config.yaml
model: "multi-label image tagger"
dataset: "rendered scenes of toy objects such as cars, trees, mugs and chairs"
train_examples: 97500
image_size: 32
crop_scale_min: 1
horizontal_flip: false
arch: "resnet"
norm: "batchnorm"
activation: "mish"
drop_path: 0.05
depths: [2, 4, 4]
kernel_size: 3
stem: "single"
avg_pool_shortcut: false
widths: [64, 128, 256]
num_labels: 52
init: "trunc_normal_002"
residual_init: "zero_last"
optimizer: "adamw"
lr: 0.0043
beta1: 0.9
beta2: 0.95
eps: 1e-06
grad_clip: 3.0
steps: 40000
batch_size: 64
epochs: 26.3
lr_schedule: "wsd"
decay_fraction: 0.4
final_lr_fraction: 0.01
warmup_steps: 1200
weight_decay: 0.009
Rows from block 6 of a small multi-label image tagger, named by matrix and row number. Rows with one number belong to one channel. Each number is 500 + 25 x the weight over its row's rms, rounded and kept within 0 to 999. All counts start at 0. Numbers have three digits each.
After each channel's rows are labels from the 100 images, of 14976, where the channel reaches its highest value: "peak on" is the class under the peak. Only what is clearly more common there than usual is listed. The data: rendered scenes of toy objects such as cars, trees, mugs and chairs. In brackets: how many of the 100.
# convs0: first 3x3 conv, stride 2 (model.blocks.6.convs.0.weight, 256x128x3x3, each kernel summed), inputs 0-127
# convs1: second 3x3 conv (model.blocks.6.convs.1.weight, 256x256x3x3, transposed, each kernel summed), outputs 0-85

convs0.1:481480497535494540491482508492493526491506512517508477511443504495528483460470463503507523469479516474473509470470500532531503498470493496504466532501500488486490463477477531520492508531466511480484523459497547485468455472501509506510477476506508494454510501513490532519478490463485484478505417479462504497471443506473506496507504438505423469469474472475508471509508520480524473486483
convs1.1:454481478484571485521543480553455498459485483501485503471480484513510531532518538522457464489527517477468530512457500468511524512487477500468505508501482481470508500467498431474501517490477494494489501455495511510455484518482505513512511469496493536522458540
peak on: robot (33)

convs0.91:494461408532469530482530451501510526498476499509528483480463490494529490489496474531505492448505531534525505466491475480505499495496515515504490492489502501493513463517513525488519528509474498490510562542549488484519494491530483501507462452489507491459500533505492490501480526486446511484492477513485523516471499458494465495504492484513486424476468500496557481519496523477490512488455
convs1.91:445494504528501486513500537515491522477534489506531487533522499492529507537511509475497511450490489489498528497484469459497513474487498492489564520539484509502497516507484485496488493523509495513510555467500460511541489512484478489567489470509446504509503481
peak on: pine (48)

convs0.195:468466441480499497530537472492501485528544489498493495496487461495429473477503474486503498475507500469478530516487466466422502507480490514471499520527527469491504570489488484492460433477506478473478466486524485518528494493524458524455448481484509489484487518485501534476480505486505537495508489494508492502479516461496511506497529502504482491508533490495473462466468476521505522517475
convs1.195:523519513431536503547479456527459560453525522480507487547472486522505509526522511493509466509497532483469510490487481504511500469519571450498535520515510527469510528532506500473475516481508517484485494495493524530469501522511491496518541472552513520536483507
peak on: truck (56)

convs0.249:492481524510477466519519484496474507502494491536546506524518514457501521494462494490503505488499548552484503450506493491481499472512525511468461438516490468522500503488438468490525514475508490484463547455519451491510518482498487494479425495512477527460509490488500481458455480526517495460489472508490525472464512495501475484507486505473540480476509477487475531532484510497519555505497
convs1.249:490471477484523493486548525513491470520465505496489521481526434518477496492506513525505486515482505443447548481518484456510497532491541520472512511513524520514553488479528515472481481505521494523499502489519470501493516506522515480539488500487491517488511478
peak on: barrel (35)

convs0.70:497516517498481457471485444499543502507516528521508516506476484494422526513511477515494492511510453496500481385506531511525487463494508490504496494493446475508500518478465516510527510465477521465490539510504509486507509515503448477505486531504508484514516493495508519510511527478534498528515464440489512488455486485503522461492503505462459522507488493498504484491463495483479546526504
convs1.70:500496530490483492532523559498472461496506488522515463498458503523468502553476504534485493462493488469476517509527536523501479509482474511493511514534524513514500511515499464466503500485604504503453533514485487461499486482477506504491487489516491506510478460
peak on: snowman (44)

convs0.111:518473387470508471492522474502532502487493488518496473512481510505485452482488458491489533508517493471469516469502485493515503500498468508530497499487491451499503521499467491469507524514489531464471484532509506487516489495495497533470524525513492509498498515483518471542510480462533535535485461465523511477467444473486528446505528495524438502513514462495475466507531499490495466492488
convs1.111:485524507458515505514473528475478497470460523505482488494522517504507491543496470549504467459489481469500517483492520545512467498496425515508510504529520479486472518509475491489451526497512487475436542510455467473511498500489471486496511451529461482547531507
peak on: snowman (44)

convs0.160:492447480488486496527499500512496516504507517486524471468487491500542531482509545493475478476475523467503495486517532478486509481515516522509479499465493468495481447517461500476501539486523500492512522465469540507490499490503475475463426495466484518511501500511498409508454499472484494469514422479491473508488512469475517518545505489496561479483501473529480499512541497492522499516503
convs1.160:499521508504511490480520501493533477449514445496496510522470476529481502497554494531514468472535499502471550478533500515508474500491462483473476487452533466488492499463517487518482480521486521514503562497463521495500492521520508469523541484462490454497505483
peak on: mug (53)

convs0.76:456476495505503515536501503475497504516488500494522486501499503489519498449501513535509478544513456460504518503497499489471543514453507499496533474532506470520507525499501462494496502479482508473433530491504499495498425507505509532459510529530483511470509510513495462495467497511435479536520470464566488493485535499487562516536513488523527522494509476522461507489457533532518498490509
convs1.76:444517484492455478490497503506528528511467525474459548524504526516490506490481496493500529470477508479450511531524484489517500496509506491510501518517514466455509493471554493487505520471461468505480490511475491474526487557523471483485450566502535502472471484
peak on: sofa (25)

convs0.6:527474491505492521499552516496475500473477500502529471522489507517489488485503463492485515464511519480504526449482486452454493477488511488476480485521507485510496504447480495501516530522497558477505534544494506457527516451472445509511506456475502508481509509516498514520489470488518473499491529481483510476481408503505529479501462501514511477504508466528508469511473527471510458490428
convs1.6:510495507507517485522508531521473484474471523525519488482522512495483480475478468484506495446501479440475472558510501458535516485500514513523544518511493515492553497471464524477495537481579475465488499473460490489534459474468499486515473494494500507532475488
peak on: pine (41)

convs0.117:432488494503520529481527471507517525493539487501526489515479520507463517484504529515506474513501523492519533506467468517496510480489508503479497479491496439504510471501542518495474521497491476462502478490477454500505460485490512503493500492480478516482483520510496488444525519527431491505530512515457506514477414488478498513507487452480429469494487523495533508520460514498551468469494
convs1.117:493509534490504471520526476486530501515495500508523461497509466525481497534456466411520491490509486482498489515458488477510497509493468522515530513497494507499502491549456444516530498486493451505508517513508523523517512493493469525497514515478479519470491445
peak on: house (47)

convs0.137:488448481523488483486499499536512479504492519496515456494478504474441487487494508515504481492515480483514479515508506485462488472423506468513508488529498452495469451490506488478485502425525500449459498496494488519525483505497496490517500497549473463483495503497496495479500488443492532506494524489492469512467432502469511505501521435522472503505518530453551530483483497483511533506490
convs1.137:492477530482487525505484544458534503461492535556516457534524469547484521551511474463507501508494502442514571511516503475506529502489495531494497476522487533505502512505496479492506500484511516520476524510495493471512474519489500479491501469517450508506488480
peak on: house (34)

convs0.11:503438455548500477511515494509503498525497493514469502525517497495476536470473474496475478486530503508526500537495477497436496520483472502413522480493528462507510497496488521501513461491452518490505472465480428510516485490515484526532464481514480522485498522489485489527510499493556519503477536464515504464486477505482517497523493471472483514506486465481495501472495483542475475487436
convs1.11:472510542457504510511545552526485515442495478517497485503488517514476493526504496498502462492473502455513523505505469488497509508513517507519501501514526512487520496527484532509529503474524519488447558491467482422479506548513514538500495496497431494470500482
peak on: mushroom (53); car (30)

convs0.31:461457491497545482511499507481454502458495469512493498517461511489450500478523446515501498520510497507531490520524507512468517470533477493430509506511497483525500472438539479519483543508478509499471520523524479482506495509487454477494454497465507497507512510506500477454501517492459498449481475479495497490501470494488489486514476481466523422500512458479515490479496498462465480488451
convs1.31:531514484473500538523477474525494477483486549503525482505512484545509529511497494502501539468465524501528497523506504515534505455560510530509501493480508505474481493524484460536530503533517492503471574431458507504460470481469515557504502459547522478472490478
peak on: tree (40)

convs0.139:493450455480498490524515549522514531491523486525456542454477511496471509480535493481541506485535488485524500530474481457448496516469476478487484467486502471500509471506492478498538544508482511477472498505509418536505471473496470516470527483506505491549483484472513484497525516509485494475477504472489515473483439485469533485484521524506509494461483518514466500497460505497511453489493
convs1.139:532518459479506550495531512509521507503443493462579439504478449497520529505495449519483480465527494456485512488490506501539518505475508497483505510464483500492497476526499432457522504536460526479486520506492538483510500476481517436490485488525487513535522511
peak on: teapot (34)

convs0.241:472496472496508533503531449542485506513489493527477504512468503483557534485495535480497483492494470504484527480483480523520509487489498515502516463513502463500486498476484445491497470512527456481492502483540489495515443497484474476454505477502466485536509520520502479554523522417456511510506449498499500503470562469478506494485485535513540495510460500488467521519531460481509501496515
convs1.241:519509510483486485508543558487449527494498506512502472489504448483507510495522478495499496469491508478481486498493542469504539491505490477483496504554487494470529511523518452474518515524564509500436526484490486490479502504520525498470486490530491459521486490
peak on: arch (27)

convs0.133:487487490514477466520504486513515520477515504518472485533502485501518490464473535483482471473478467527528522526471485510530503455492462509506535526496521481510535496470483512501491476457488521501490536485479521516511500478498498523519424481470497493467529524520522432496431510453507517500518451514494498478490503495432507484502469482512529447495476431512523506485519482476494497477498
convs1.133:468491532521538504502442477494508479460539506485518546500524528497499487471530488497502460475500490504482521520458498534477517472523468529447491496490520488473504538496526500495475524516495534485502536515485495534508513535513468498522528450506486526493515508
peak on: robot (25)

convs0.82:558518503469507468506514512485492539499503482487504482516496449494510520458528541516466474531499448478546531508481450507505469484461517488501476469497483506501502514518521482528468501470472491511497464481544466497468485532510531478453514506501508446484494455490492480490458487485476517529484516456493457479453431528508512512504499469504526535492482523524523494491472495509487487526476
convs1.82:492457473484527510541515520480527502496461483452533478524497491492480464533542477491478453440464511475461526463520500506549533463488524492502526507532523557474544553555468479485532506482565493496542502510500483491508487504492503480490532477486473474520490483
peak on: house (54)

convs0.155:510473489508503445491519465480488468523505497528502491500454493505467499475514534515466483468490494514455490464517491483474502502459484490507499476505492482492513435447495515501506514483443433447449530510490514489506469470460475527521471494488495488496504503509517532502498515489478535498501417459496466505488521474503493444500515492469517496492516487489525504512529491505487559473493
convs1.155:493510526491467494506539536493483516507490531482530505500520477532490491480522484530463443469473500452463566491516487493471478471508483509504510509530492508464512527465504502485464488556501474471487557511528486421504487531442493505513462498500484517519546523
peak on: barrel (58)

convs0.93:484524487511473462536506524500508486513490537498491502507453452509522500506510535482495478509517465510467472470460509490497482485499504477459536512501520538483512487457528512548458461516480468464485494467506495490524447541500484461505505507528501513481486522507510431523545490499488522503534516463451497515473525461514503419487536472489493513485504501469468485469526499513503490485504
convs1.93:489492491451489494506480512481519524505493482469547505501528468499470508459551497521520438498480481503534554485479502465496474532517480469524501514484504490510516517468497487487458483543516509490524516474499536453471493498490409456500496500499474475496472448
peak on: arch (35)

convs0.113:498467473503483496515507487517506453510504489515499479445507551520493484474504521480514465496517494480480503509515486461443524472455459518476539497477477481496500521487477499512495477503514471479458458493540472509487488500531478515468483537525426501489494489523539465483503467477515467524485532501507493512494452474483497501525541497482494472463477490515453504474478439504541510492452
convs1.113:497532558490513462523519492534515535494514457497472481531497484492496505514494491493506507507528488485449529492479484481509459489546541518522542469544515506495539508555457507500484524480521500519481506484476525489520484516482512503506504488489499522446462472
peak on: car (32)

convs0.188:477483487503467522508489568520478528483475520491502510466473498513464463476499517518491511497502515511501492508478479511503489518471520500484460477509516482484517505516517517489497509532481538466483465548497437466513449478531523493472545456500492510474482484493508479476484522534462504481521488454423494503487445485440504523499519480509432461493484499479492510495486520499521466493479
convs1.188:477496468522522503534517541510472474482477510478504446505499484480517523545500483457496514467491470500471479487516517505490504496504453500500500521493457495502519495507484513527524490533477469508487478491477501508515500559470464485526526474564531505551547532
peak on: teapot (34)

convs0.119:513454467523497522526485473500486499497461491475517534531492462472516512468492489498512496481512560516510449494478476479472501479511496478489478507547503517505536513514489486520502497485475487476513502429488510506495491473512466551492426469505526507491492523502483446486487498457508500442498455498509474483482518481513491509511518490431546480509476465510458522510474485529477490524468
convs1.119:519488542459516509516504513501523485496524504466488553512472482510431448497477491515482528511533487477475518508463509499540495508490501535520512526503507494521526510474512522508477506552491518505481488511512503527526519524505509526546521534487460512471518473
peak on: mug (33)